Weights of a small spectrogram enhancement model.
Model: 1.8M parameters, norm groupnorm, activation elu, widths [64, 64, 128].
Rows from block 2, named by matrix and row number. Rows with one number belong to one channel. Each number is 128 + 32 x the weight over its row's rms, rounded and kept within 0 to 255. All counts start at 0. Numbers have three digits each.
# convs0: first 3x3 conv (model.enc.0.2.convs.0.weight, 64x64x3x3), inputs 14-20, a 3x3 kernel for each
# convs1: second 3x3 conv (model.enc.0.2.convs.1.weight, 64x64x3x3, transposed), outputs 14-20, a 3x3 kernel for each
convs0.0:168131125158123099159119111125178088139199108146211122139057179128071178126088191137125116127140108119149114091126110103132119068121114051164110039172087039159077101132104105131105112134101
convs1.0:071104123068099109082093092139086127145080138151082138137179067126191062133190081088114092121136122134131139111141130122153129141178134159133217145131196168119151166135133144114113153160134
convs0.1:109154142133125124081116163200200141135122112121144140148118122171104109151125147106160128135182166100108137157076090081186069045127172138150101120178126116115167151102112108141081131150121
convs1.1:089135087175140153128122075102122089157116130154123102135162145117135125112118083110138143107066142156154134110134180191078178189157100049082115110073169139036125091069115105095076102148129
convs0.2:103166139104175136112161113133042115151074121164089087103186094106179106141204150149092162114079158122086162143174128113150116085132137163160082146149092127156130155112119156094103148130141
convs1.2:062055136078082165068075155143141112153180141174191147121074109152087107169116110100152074111165076128134105122142173158107141117102087169145096185113114182104154124132118115139125126122140
convs0.3:112095068162103071147143119160162135135121122129127110121139127122136138118141112133124133129103140130131158088127099076118084158134203113095095114115127149135179128091101093093108151118126
convs1.3:151151144105106105149145118088119116105100093129119133062092084084110089107132139118086105136108119084059091106136117095100127084108097156164151076104087137154134159139145162121142122110106
convs0.4:110103121124132150150140145128163112136159123109143148147130153139154189165175183145142123178165119187177107161147159153139171133103107120132193137138202093115135120146145163139143161175194
convs1.4:151124170103104113118126148097059125136087144145118195053102125095105166155147184168087103168088123132114130110162160098139133108140139173165159106164099076167105101173131063113092097157146
convs0.5:132106134155143180150118143077160155053152115059161130205030077211045105226067090106164144094131148122146161160082094170103141153101121136092103149141157152144157119127135111132137107148146
convs1.5:031074038116138087095117111106119165120117167114118153133169043125165039140160037120093148140125179113117152123142152147155152166131123116151118156193104163190084093077142093087158081107140
convs0.6:088084107116092092149159092087125123121148153112118105100137117068085135134090128131133116114128135092161116100018157239060065130238080138089111166096080062197096081090124143100146123150112
convs1.6:147116133167189131142153180115128112161150144129132093173164180144163158116141136122102194170135110168142139126029145125141100085189160094075131136125046143135038195141136112129096178207165
convs0.7:099153178079090139120098108095139128095159153108155165121139174139132158125173181139140109126144119129118080050143164079059143189040009080135190126099138170127093081137112110128149163130119
convs1.7:135120106173172160137136150097098097111114099132137112118140118088127083094121138158092074138125110098124117156165094067102086092127133177096123140149123054131119113142118116135141142122144
convs0.8:175183161129112137121131164102142134161169127211068171133133110109121096172145044137168150093171136075159153194093152161206141155107191202103145160128147089161117086174109144126121099105153
convs1.8:093088133085103082113117059095162082164129124149074150145119085165157115118152072104124117140115129124099122123176127178082100110182065175092160150170116184170100128156113146133106169148122
convs0.9:177138125158175188104130154157122121132133118127143142138154142114141148131113129152189162159198198113122118159168168091130157100139179170160165151149114088125136131137142144129126116113128
convs1.9:164109119143113087174091052109098101072129119093110101138138132134129096136126071086139161080104093108142150145102165095089135126159132180140105178148095149158071143126093156167129182164163
convs0.10:191185154204168132213191170168198162170135148116096125095088086110086107151146134141169170146136192130103150143093133117166150099178147129141082145128170174146124108115135114084090099111127
convs1.10:090087114089068091118127118111088100089088084145141130146133087142128108148132104039111111122127119082118105127078139132060115126135099154077114129128117144144161125109087095126097112133077
convs0.11:171139145157178141148146140154116170102166134083198108145193104178123086098088127162133112124163138130161158115178125136112137148153131170115106100190153150145124147112129101123129109141112
convs1.11:131114059125111096123116099128086119158148202083189124137158125170137096144095106122072183079089137112091092119120064154124120124108144164136083114080120159117098148109120131083147134161156
convs0.12:089102101168183180080076069136126125148120123154139152078058124139140169163166199124136125084083099126121116085126114133133171103108096073100089114116093134125118137120129139126132143140123
convs1.12:195187229154147181138133161023072064114127115136154166148117122171140113169147138122146168078125182159171194167118110126111086147105122118101092170140093135112120114147139112101121107115147
convs0.13:199163156127135118146126069153112123094131165120130122141144070154157104108163094127124194163136183166118193116142139145178127127141191109131150126135107160090148105154131123180166152121110
convs1.13:200114197133106129100048122138186145125113100123143083148099121100121061153129105090162095113153137115158150079135168126131131143135103093175009177069110149034119157097133128172110137150144
convs0.14:109122169122157118162175155137134146131152163120177160115102143107116112224167186108136122142146171146107161116131136115102171124178120180186141150110067081109099195141146120120131108101109
convs1.14:120072076155098112173142166032045034088090090148142127109081064163121097161112120033087095069101134164169150186096093122085021154084070095176129188145071193070093098097101118126170128117142
convs0.15:148141165130147152125132144095094132105097108138111133087115080126140073165169114142110108116094079156166180115099104116114070139167128150138123109139128113134149139123137129089104122088098
convs1.15:145176099168155133121129069117074028110108073140122115109116103093088081108104088118150173151163139052106066139127145157116137160161141123107115126135111086105098105109112114127120121136123
convs0.16:141164189114135139136134141108078112104105113111090098090123107105134122135131095083098148089101117112120126114110136095094090115115126132119125134117126114116140145127142158140143124129132
convs1.16:105129104080097108117122117178164198136140150134110109188178137124089070143127105108148160144160146102154164178181165102129100119114124144130171120133146104102097110122146129119133113106106
convs0.17:094100125096120125153120137139160151104132109093108126108128136095075060177185212110111153132150130151175189137144135096081146145146133134115125073157165124079093116108106133188155093097111
convs1.17:129163166147150177164172155130124145158114184115154136105088123164168193129120150047055051066079103126110077099094071073167145145084110171232171163121172121132109138136140122101083171137110
convs0.18:140164183115124164121125126107108115183122142133107114108170150118165115129142159112157176089141150092151163119148142077085084075095143136143163119137148119178150127119131144170159137131126
convs1.18:105152069110117106080128070130046074087081108095117154120145108133126140135138123125100173154135165106122150147185142108118131083077093110054196142155171087177129177127098166086107162098121
convs0.19:169157158182136129113120093126137143097107104140135121095198134138216189143205170118133134142175141103161107145167103141147107107135123149118153165092157124048153120136134102126146087096103
convs1.19:109100118131132095125124085120104120111126113116117125126107110161099102168110134161085102142082123194168133128155196078138151163147142121168109145163085175119054183187174103146158118136156
convs0.20:123147119134134130112085083161120123114131149124130119125107164114125141152151148095139185116088143144132161145158074173118110133058021100194181112139120182099125174162141131187191137195195
convs1.20:188167212141083093088039088104141134164133129112139116123143161091129143152140182137142072118124114123118137170147139170154098171107124164189088147067115084087127079083086053108083091124119
convs0.21:160160151128139152137130144113089119132113131131119125089163165079151170074123163138152115143144131139135131155110113124121133145157106139115129132106126130129094143112106157129111132137102
convs1.21:137109108139104126128081101120142128093131138113157151079083170052063172055050152100126137122108136135133139193166109160146156091138192131131083090135097081131107171176132161161120126178141
convs0.22:146168157117169178139163188130134123143096138112125158099118148109148122075144110102101161132101185122110146046135180105145145072100091047130160083108140102167148131125165095095134113098115
convs1.22:066083085123068121130117155109100107129137090122144115131087139176107147176120111105177126102155131104168151104129203076145174096099158149118139164122110176088137134124122121112089133138100
convs0.23:219203195096074089219195204117122115170143135140131137115116088118135148113088091133120089127129126152137114150153147101129126115132137125122145132127140091091095104104094177176157095094117
convs1.23:098104130091094102082084084055039039173129126097107110130150143170173159165177172104111104141123152117116120138158161124107121077073038171173192176160159089117110092092108074071063178174173
convs0.24:143146127134121087125125090124165093111179091097146069057079137035082108064105135118133134111123118114120133100039147117072180145102156115053135115068156124068153131113090143151117155162109
convs1.24:143176159100128115129114094163115104153093084161111100122145113103151134142174159099089087098095107140151120074110134080144172156165172122075102146111110190142152106069145117109171084150210
convs0.25:135157159117158177100142180180055099196049104211063129128153074145148085159158104114142131092113108107129115124159105136160087154152094149141135155134132146128146128115131135106119139096117
convs1.25:117129124092103108096111132148063071163092101113061085085085114113093139082079106126119123149152173158157185130183090139166101142147098140150120137100109121074101130172160111146143157154146
convs0.26:140148132135141132117130118086137183086135208094138200238056072211032044186035051132123108157138105155139102228091075222081071160094096174135067174126078168139103134145104109127101126142136
convs1.26:121126127122139106106128129097077150086094158134132158157158111141167100159163142114113078119112112154118123100086114147117064178166071106099088164118060158111071121106141132128151176158151
convs0.27:118127138107131135116126113113074120115102122115140139094095144082088131113120168145171131116152122066130137095100033142181147129146167149112112131096105147063099135105108112135137101103108
convs1.27:123119159142116132148138128108102087132149144153197136147127092131130141134122138082115160083104127060090119109128059113105094151138166140159065198187107107150054158143147112121116174119144
convs0.28:116130119145111127175137167110089093125104128135077112153132165172132157147100058159213188105120096172199145184102149128103135102086106120179086131145148108179180144165169103107097153123143
convs1.28:043063031166156082141170088133106171143097139158120185116143127141133126105106090089073075087102161041058130124049105131096086110104055126061184092105149155139125119108111123133120091086089
convs0.29:138125144184158171111080110147163148135108098118103137207200151124177144072123152142131131174164163167172134123170172186219176169133111132101150127153179147135120145162140158145125156140156
convs1.29:058093047097112090135176152101121104108102118128136138105152183039067097053065066145127171088042100097092100113157119094103157058074140159131098112115111088142168138108078173115117103123109
convs0.30:096108147091096142105115118142102083150145122197183115112157190143121154116125140143156119130143079099121125133097112110091092189182145114155142120136111160142159158153136157172153117157152
convs1.30:133155168087079098123133133086029079126072089128116123141155146102108102038063076146125173113122119091066139122091098135140112094135107156186117163126106172143117156124141140154144103092140
convs0.31:190140097146134099166155135068140103127164117113164129166207182147200165100178161163078137144067134142085167133095046152100114134119170079107152081138143134138170143101135164118155122111139
convs1.31:143130166106111155122079099081119140069094128097129147128150132084102088108106075097177128115152104134158132037126142147158178154122092083143130114147167078090127124141215145172184117151147
convs0.32:069076091110118120174173177155165151143142134134148145129159165102138156124136153128110118149136135110105092099117153108118135133137162132129137131116110114121104140157151152162158085097088
convs1.32:061080060105112122093115100104084079153147134122114107115114105132129106116143133170171197117122159130119131173150107117101066164145149187149170148131141146115114135150117174165129174137090
convs0.33:123125148130142136173182151095130134109131114166157149109152072151155137158185153114146104123154115150148100176132190127111126101083118195139146133152132145167117106093134091094120091154093
convs1.33:121187061103146097138187140168074084136085104177093127076137101102113091136148125085067173118102146130129161163143151105093105110096078181077183128083134068117092158092060125102098157153166
convs0.34:178171162125130151137136128106130096115137136163132136108102125087115153112156106111110142189153151176174139167154129126119130104037167156180195114116117159125157086086088103127142140155124
convs1.34:119145211126124115140127123107112120129133103157149135099113084163167168129139152115067025137156093097106139057122070136108101123104135124166124092117113065125126142145066122131102181130104
convs0.35:149097128096069099114093112179141145182144156162156145181144144119092083045075079145118140159136162147142192044115067142166134127156085123130123141131113202118165116142128121142120141124112
convs1.35:169117129161104110132107107138157143174176171148150145177146206153153153124108086115125089094135090119134085165120092106123052164132119105188055159126094194061124117146137121133113101158127
convs0.36:077118115084120121103116121113110112118106097138117110067048100054055108093068108104128116094130108085117101113122130101125099150137077136113110123105108136119097118114113146152137129144131
convs1.36:085114126100150182116165162071060051135155158151162169143117112174154163184156172132133187086105143109126146138094026120090105127124157172116136160168131098123080121114100147132120125105103
convs0.37:148156152156160157123139104121107133127107142129112122102135195109128145131133170132147104100131110131120129119122091108124087165200123147139104137130102122108123091113078093091102127138154
convs1.37:112134140116117091090124121141143134136148167100106119170151160137143142100120155113078141113102130147138191154185109172120077183138119135161103142164112108121105112120117130141147163140132
convs0.38:109114105177134144125135191185160163176162182125160133112117123171145148165085137122077137111102122104110095133162198132097150070105093144141115160134151052138123175134198131128177135066130
convs1.38:129143106115136158137097137101057137069111102066098106165142117138106112134114099107140174075091120090108107200100172101091119139117106184107201120122134132128058078047101130127118120115088
convs0.39:126143112137130100116144127050054090091108129087111141121084158129172170090117164136123131108085115118100117160143091161121097142117097168147141160112136163148132126173187091109100099111100
convs1.39:133112183085090154114088120133132113177173175202208210116113123118126129098106096148129108158139157148116114122104084125098094073052057166150125138124098175113117131140151170143138095118139
convs0.40:124127131141155144110140123154206149176201172159132178121128151142177127094190124096146192127148163074129144112186101136169109151178124138161140132124154166109146112143131148178144139128141
convs1.40:132106184100091119148157176100083068132114134145081096189145133155142083146145070102083120087103136059100132148150097129154085171072155147160096112106134090114115150137083166174140168164099
convs0.41:163172143118178154079114112097126069097116100111128121104054105064083158054059124140154142093091054098133110086107109145128173146141122139153120145123165117122118130162136157155116132159140
convs1.41:078052095089095099129111151104106088106132112170179218116107180106144155146185177130140134147168177082154150154155131111164064109103119087102035105137093131206163083142151117131114143108122
convs0.42:144124094086055091159139121155125143149112138136150143207156133183151155085080107155145149128119129169160174139124180132181151170092080102131110173159159186146080112159153117122111104149117
convs1.42:114154151135162181143136166165154117114095081120127143105114134081100111145149110114105115175135152069135100084131130152164173096128072172088097113153136164091177150134122154133169101131120
convs0.43:085077069120113101109107092106123103100124117084082087177159148170167181145129135121087111107100120090085108073096100100133132098114107090105098089099108073102105138142154087099111106099116
convs1.43:161156130136156140145141132174158134090089077120109096101099135091100135089110133116169179095122104138186154140160148128140155107124121174172171129146169150184177142156133109173172065124105
convs0.44:091124101137124096126150107131120157162132149171158129174074121116080125148109141155161202162131139126102088167110121106108083124162111122116090126121126118159126121130203093104157077108104
convs1.44:116169170122133172169110134110101127128138138097114110129138141091115119106149160115109094084118110105106112158109176111103176090122146177090149143145125108196086117102105164123101134111158
convs0.45:104122142058110104120128152102152106132157143154092105086103161081112136094142159173185156130193169059095087126128105145098128122124113147119140097124143105101126128167127133151125115112149
convs1.45:197208193102140130169198156139185134122102117087084109154108137117110120142139127092079109108102113090133127161150118128181110156129088149181143108129126133153142114125099158151145130116134
convs0.46:137181147114146124091113109102112167131125118056120108172199157163226200060089119125131100092094093122140092104127166112151185124106084131133168151127140150146127148102116143133111085127110
convs1.46:124123082172151168129126164216167222141138157100140157142179148097097128078085071109108110131137132138154136129174152093142161069150170091078128128135143098192138114119147158122168091131134
convs0.47:159185174109118096112095069127141113114112102103126085151159171119079115155102151124118062166178101113140063133082132151110106142093135120116136103114124161167159105108076139094119138125124
convs1.47:193146102193126113116107141206227189154143170132156160135114123132127150112118123134144178115098104098143136113173121158124119112129118105122119159168141114093167061121125155176204131122147
convs0.48:196156158131125154147116120103125139104150125085225154102138102066125091140101103090091161068063181052045169217139072121126129147124200135092096137098113160100142102122133131139110100121114
convs1.48:099131148102095116094042113166131158112095102124170112125147127114169181140141180062128136145145147109122142113123134173129101186112064063109095157093093142058142164116131176184140115180137
convs0.49:196158199111126158103133147156151123136134149147091143198128140214126132217136093113093090146122090172143091083109111152108107154120122089112129138147093142148145172120133130125154112100127
convs1.49:167102152146092078050088098159204182130103119144074154078087124072115120065121138141127096111125144165117172105093130107169110119125149112119085163130147075171159099131157120161183107139128
convs0.50:153147124137141111136147129132121117106104098113117102143161191112129182135135185146149129140161170115114108145124142122082104105059068114097110120110081137136094078117095120135106128144093
convs1.50:097076090134124142111095113164161120163176161145181171130109138120105123108085095122129145050096093052117120193192200153165158118168198142133127119142133097128116105123117053081078063109089
convs0.51:178172134116116085116112098207129192167138118101156091139148117167128136155117170139116124139089148123109158148102207164123181093100152140160138115123161084094142173110145184145121195184144
convs1.51:147138073182147132133074107161105173100102104083122111161176170129112126131113145075143114083135105107115082170099172106114091147118130089066126130130161147150102118059080126129106089084073
convs0.52:166142138129096079119103099145134162151177169173180149157172139176175142176173159135113121120126122096129169069059109118097104140156177121111118139144152132144135092080095149150139170168160
convs1.52:111130132165148128072063057058044045090102103140148147075115118094104118128136151140147150140147153059088085086100123114104097138151143129132155117125097136140126070049071115129132148119131
convs0.53:139136129140112104128127112122148124124118130160138177108123100121121076120195189116117057120155106129171138129128152141103118144126102129113139127084127120125149138178132140144123162121107
convs1.53:161126137096134099133150129073136113112153163142140156092077125137123166134159147094077129131120176132173143144177120146155123153160092148188130147164144171117149093127134102122156102142153
convs0.54:096113128134147160155145144125103117141142144162165145061077100093086131107096132090103116132133163135116178125143092123136142135169161124114091128126131162145160151160178145127147130135138
convs1.54:106095073109118109127116142133125112104096090138176159174130112161130129191170157106115120082118143135165165161108121165117102129098043129121078153136103210142133141103091171140129135138125
convs0.55:106077109192145123184156142156177131118124127160141139087070193112120214064071157099103146077091160123108166114157116135172127137177131153130155158157134096137144117155142095126173106122140
convs1.55:117072111119108094130061053061103144084104136122144145164166201090108121091103129095119137134156157117132100124109121129121126145161125114194140143182116197123079137129108179196150108122098
convs0.56:165166156164162143136125108116137128117146129084096099104090111097083111139114094141141153151153155120099091146128130140131140127115080145127118132143141156161134114124143135126131112114136
convs1.56:167161156110107130097083100180167195121101096127126118171147126148151154125128114177183143164169153104092095164136142127112100085102073134093126102090115108105126110098092142137107098090081
convs0.57:115132147056078106103117157079101095101125123137159152120124135124115128109117142100127107091121131111121142185177152170158146118119130105160129111143125124134128109121111129126133133154162
convs1.57:127114124167135140151113112116136128212194162135126105165169165105121114122116116166162141190186194157158147208165159152128093181150129139128118138113116134109142103113121139133124128113145
convs0.58:136158127162169153127157157089144083144125126183158156098051136099100104094153178182131128169107086165170133173169156194128135158152111113145128129073112165111138142151120152172172127122125
convs1.58:111042151120113145133097089051131119117157152150170170114138175145141145129161170147150045141162089112127100201112112129146104118123113164183105128154132066125157146134076108137105168165154
convs0.59:091093069166155139200208216139145133119157140136182155116141136161140129168149106176200197137136124166187176119084090151126131161152141141121074152113095133093072135113119118126122059101110
convs1.59:040065037154134133184188203106074129133125148130137143122135119160153168114130143145185140110122118140135104122085123141132155109123115090098190107094127143132129177149178140115113103094088
convs0.60:136099149160171137106135156129095147128141108094125109099061060141198230091022032147137085118144133137107117118124114137171131124103143087096119169160087123133176118137163144108084167167149
convs1.60:138133109145125146175133135158165153169224138163145150156169166091096134164155147145160109133109147085126093101155094135102166174173117150162163132106089134153105123114163146138139160161172
convs0.61:151174190175164122167170121122124137122124126215197190161139129156153149123093126143125116173189140162179131152158181079090139184158169136106109121124098116147102109117152126114125188189169
convs1.61:244213198087048061067068072110135101109102113149125149146142128121106107139136123072039052179140130104105136106130065124120106103105131195161128199171160141176168062060070131094098102132142
convs0.62:162171142160164165128188171124108072133115107219135159115068049158118130110149160110103096167192164139148137103161150100096090133117151135122135151160142093140159098120086115129126186155138
convs1.62:107041093145134133163145126097118099087092112198146213092112157130120123175168165144102097141111135123114137101111090148148130144160167134132110106129103104169149134138093109106106188178166
convs0.63:104099107159152148116105107127153132131139120117115116149132131119104096132135117134137135161179166116125105113110137114138149104140135152113133128098139151163155101122127096091088173144143
convs1.63:098116088104112099128131122123127120143155142082101075099088096167184177158181173116091113106135161133163179135131124119148140197196153124114157035066072141118134100070048148121113171152161